config.yaml
dataset: "babble in 24 made-up languages, each with its own sounds, syllables and stress or tones, from a formant synthesiser"
method: "simmim"
loss: "l1"
init: "xavier_uniform"
one_sided: false
lr_schedule: "wsd"
final_lr_fraction: 0.05
Rows from block 6 of a small masked spectrogram model, named by matrix and row number. Rows with one number belong to one channel. Each number is 500 + 25 x the weight over its row's rms, rounded and kept within 0 to 999. All counts start at 0. Numbers have three digits each. After the name is the row's rms in percent of the matrix's.
After each channel's rows are labels from the 100 clips, of 14976, where the channel reaches its highest value: "responds to" is what is common among them; "peak on" is the class under the peak. Only what is clearly more common there than usual is listed. The data: babble in 24 made-up languages, each with its own sounds, syllables and stress or tones, from a formant synthesiser.
# convs0: first 3x3 conv (model.blocks.6.convs.0.weight, 80x80x3x3, each kernel summed), inputs 0-79
# convs1: second 3x3 conv (model.blocks.6.convs.1.weight, 80x80x3x3, transposed, each kernel summed), outputs 0-79

convs0.6 095:495470531486459507491540499445529502525498518470520461539468493523533488476488512483517506474494490463506489443504473506507517493495529518507483515527510463494456526493480477482517466508499491496560478518493561514529527476534515452514480494
convs1.6 127:459499488481484483490501489504499520510506510514517500539524516510503466514513496555498531515519531599478502540461542513561476482500466511498505527523501492484509476488486549507471527457498503475512525501496464490530514502484490505477543489
responds to: /x/; mains hum; clipping
peak on: /x/

convs0.3 124:455495516498471469516503529499501518495502535481500498558497483487505477503502471476483513491487518517500492504562516506489498507494475533560542494502464492490459506505520513503575503492502490514502463519485469482537473500566504479452542517
convs1.3 110:493507500530502525476499497483502522488482504466484460527473479487532503511485494508510533512513470423501464491468467497477486514493505507532480507547512517480496501502509479622489510478466483502518496491495521502492504468513486476508517541
responds to: mains hum
peak on: silence

convs0.45 095:470488528514495526483470494500445503515516469475483515521488498480508405547512477521504491506538520532486507522525519509470524486489480491534483512473498485498488511505519511493509467473488510491451507521474508475452527532443518503455520497
convs1.45 083:520484513500480498474537489482485525490496518436503481459523529493517488477515557462483485506525522492465478533499556511514464509507508493485494495544457516522506521516479458536530529471467480515522528479489501522507496495508458543472526472
responds to: mains hum
peak on: silence

convs0.11 097:498498521521525522463503477496481497548507510471529526512500482518481508502479486541534496493522506487536453486477503514440483504541491563448526529547546475526525517501494492496491489487469492519468491492486499503503517474470449521524475464
convs1.11 127:495519525502549522520485480500499497487523488516455513464520510543505509500489529482502498457452506504465520479514495494467484494482486487481478544484472432488522466491470492502528501518519494515496538497471507476499480516537580481520530546
responds to: reverberation; /ts/
peak on: /ts/

convs0.77 098:446485519522485527517503535516471505480529496485483524489489499509514495468546473526526482506514487511538524497487511477545574489537505437496473503474480504524525501524493517539477479483541480510492468487491504496548507487491486494468442514
convs1.77 114:485462478455527479493491473481466496503487461539556458481550461503487469458512500478492517474467500522488502491549462473481493510532478485487490509496484510494513465497501502495487452522500505508470539486498487491489488489509558492518498436
responds to: /ɔɪ/
peak on: /ɔɪ/

convs0.43 104:505461503520471518486454455531529483414544499534503504494541528512494481522467466514482481499518497486513508448497528482528467515493497500505507523486493527495475473525532481504507506490494439509479506456529480479487496490489488517476503544
convs1.43 085:514493523502501476484503563509438482483506473518519448484517486498514523469507543495481523481506523498497481503547454525488504482487449464493494469518506497472516494495514484475494528507475476495474562484495518542488511503526540511504486434
responds to: /ɔ̃/; prosody: stress on first syllables
peak on: /ɔ̃/

convs0.46 089:491506511532464485522492494493501477528502511514489501493465517481478498487536492476463472511537515474486492522491516536527469494470484508525484513499502490479521531499493502476559482521522460530473519506530492525487544398467507528475541491
convs1.46 105:527506528498497480510470552512483483520464526509542502519508531508499456518526505479507511489515497469561538499519534521471468520500469475544561502521504484487499497516472483497489490477466475477522509556536532495501487507513511510471468447
responds to: /y/; thin (high-pass); prosody: stress on last syllables; /i/
peak on: /y/; /i/

convs0.75 104:488463517519501485494500512493500537447530520524522549542506500456487518482442496545486573452475481492548520506488514495471523502495478458495495477496533494498493451455487493477494510514522459529493498490520491492519521495499516504517486514
convs1.75 114:511482522523504504520496486528501542424525510506530556492541516482480488493494502530528531556479504507488500495510508460499524498495449475470467477469513514516502508429540474505512483547484526510478503484520493532505521517515510528504514491
responds to: /ç/
peak on: /ç/

convs0.64 079:435495576519479507484505458468535528499509490473506533499528453459540483496464481490505475510470522511478482514493512504504509473439527533483520511499458493497498514492501452503519518533505521507450485483542477497519499498518516498502509491
convs1.64 132:562536480507499484512459541497503505481445523511506496532471550541542495518539511488512515479569497488494512468549510485469485534524515481515535483526511478501506501499503521488482496459483471465529468538510516515493479510498480487519490491
responds to: clipping
peak on: silence

convs0.15 114:464480484472473502480546481488532527428523510508498464501529507472465498466521530457503470514463564468489474477520515493519496540516487499474528475510482475496488459481461507507491464473464509500510497528498470521497508467480511524488517508
convs1.15 086:499512530575473514471475515499490488536518507531516533523521464473495497521503476517490499500567497532491551487479491548494497500490470480486487512526502504500533484485517495502532578482494460500492532499505536481492493516479482444506506483
responds to: /ç/; rumble; /o/
peak on: /ç/; /tʃ/

convs0.22 119:493497510494492508501529491513529506514470481537544549530516498519485468500486509514503528456553511460541505541474500513506474502506512459529496491489501456527448455488538553487500455512523496514524510485502496521482551495503495469521474529
convs1.22 100:505496518478493504528448513531478475496519522449570504485508517520530454532522501521501539495490514538496468505519480488573497520519481471531564498482492488511456487510539482494513467491503501491491489515503506543480491521514507496497496460
responds to: /θ/
peak on: /ç/

convs0.8 103:471475507490511528515506490511479531479453506500478472448454515547503489505527546450476539498500486522475511468495486547495516508474468479537475474486539477498497497545547466511518493521487486497494531498484511517498557490473517498527497531
convs1.8 096:490502447473463501491507496507510489554511508526542486517484534496503474502537454499489514569468482529487531498488522530504513480513472512534465516503509521495511475555489527519494517472459475465496491492522469479528453470470514516483485474
responds to: /ɑ/
peak on: /ɑ/

convs0.50 098:530519525506491500482418513535513510457522530516533531499480542512529522474515464494469500488528524515543512491506516508504464475499483520525561513493479484446463489525503497476531513520509503526547530475508499496500489506510506513500519451
convs1.50 110:496544497511526512541532508518518467490484507519445497475529517502535484495487476503491501470516478504473536510507555453499479515508503550514522529478544484491516529473500492520490499465501451517515511461507531491472504486469484477510462567
responds to: reverberation; /ɑ/
peak on: /ɑ/

convs0.44 094:492486521500450507468533467497547527559464489520525491483512513502481485464462525484464497454485496492485535487511518469502478510458510476477507543520468474485449467496485507538515483515513524498496468532510489524476490498497488560499490531
convs1.44 085:509482485501503542487449446458475497547466526494479562492477478466492473508529508458490473457493498496513521500487470529535515472486515477496457470504523531495484460457477496482480510501492494499528510513474498531508504502473523522554501510
responds to: /æ/; /ǃ/
peak on: /æ/

convs0.71 114:457510527475493511464516503500505519510493482460494505516483486486500500520553477463513496487482510444517520516496534457452514485497527449520443486508485459470493500534468477453460493478496501502491524538511501480535529533478516477472475499
convs1.71 123:546522492556513504492468483501471514512564503477532484502509502498521509479503525497505501555494490522498518513541503496538531535461508490507488507524531506523475497531537499522559490488505517523526460490518501513564553511504535488502506466
responds to: /x/
peak on: /x/

convs0.27 096:499515498531460505499512511519468506497519449458515544448433480514524510499479470500495512496513507491540497541515506522495520486529486452453516514482510487477491501554434478546499512523500475523524494492468480487525493496468485504483482508
convs1.27 096:455473508507493503434510484496505513539516470501518508508511520494447448479524501529479482508471488493518491484533475468523468496511478473479508541463456510507452458559475499516483479545525505490498521483511498499482506514508533495546517480
responds to: /ɔɪ/
peak on: /ɔɪ/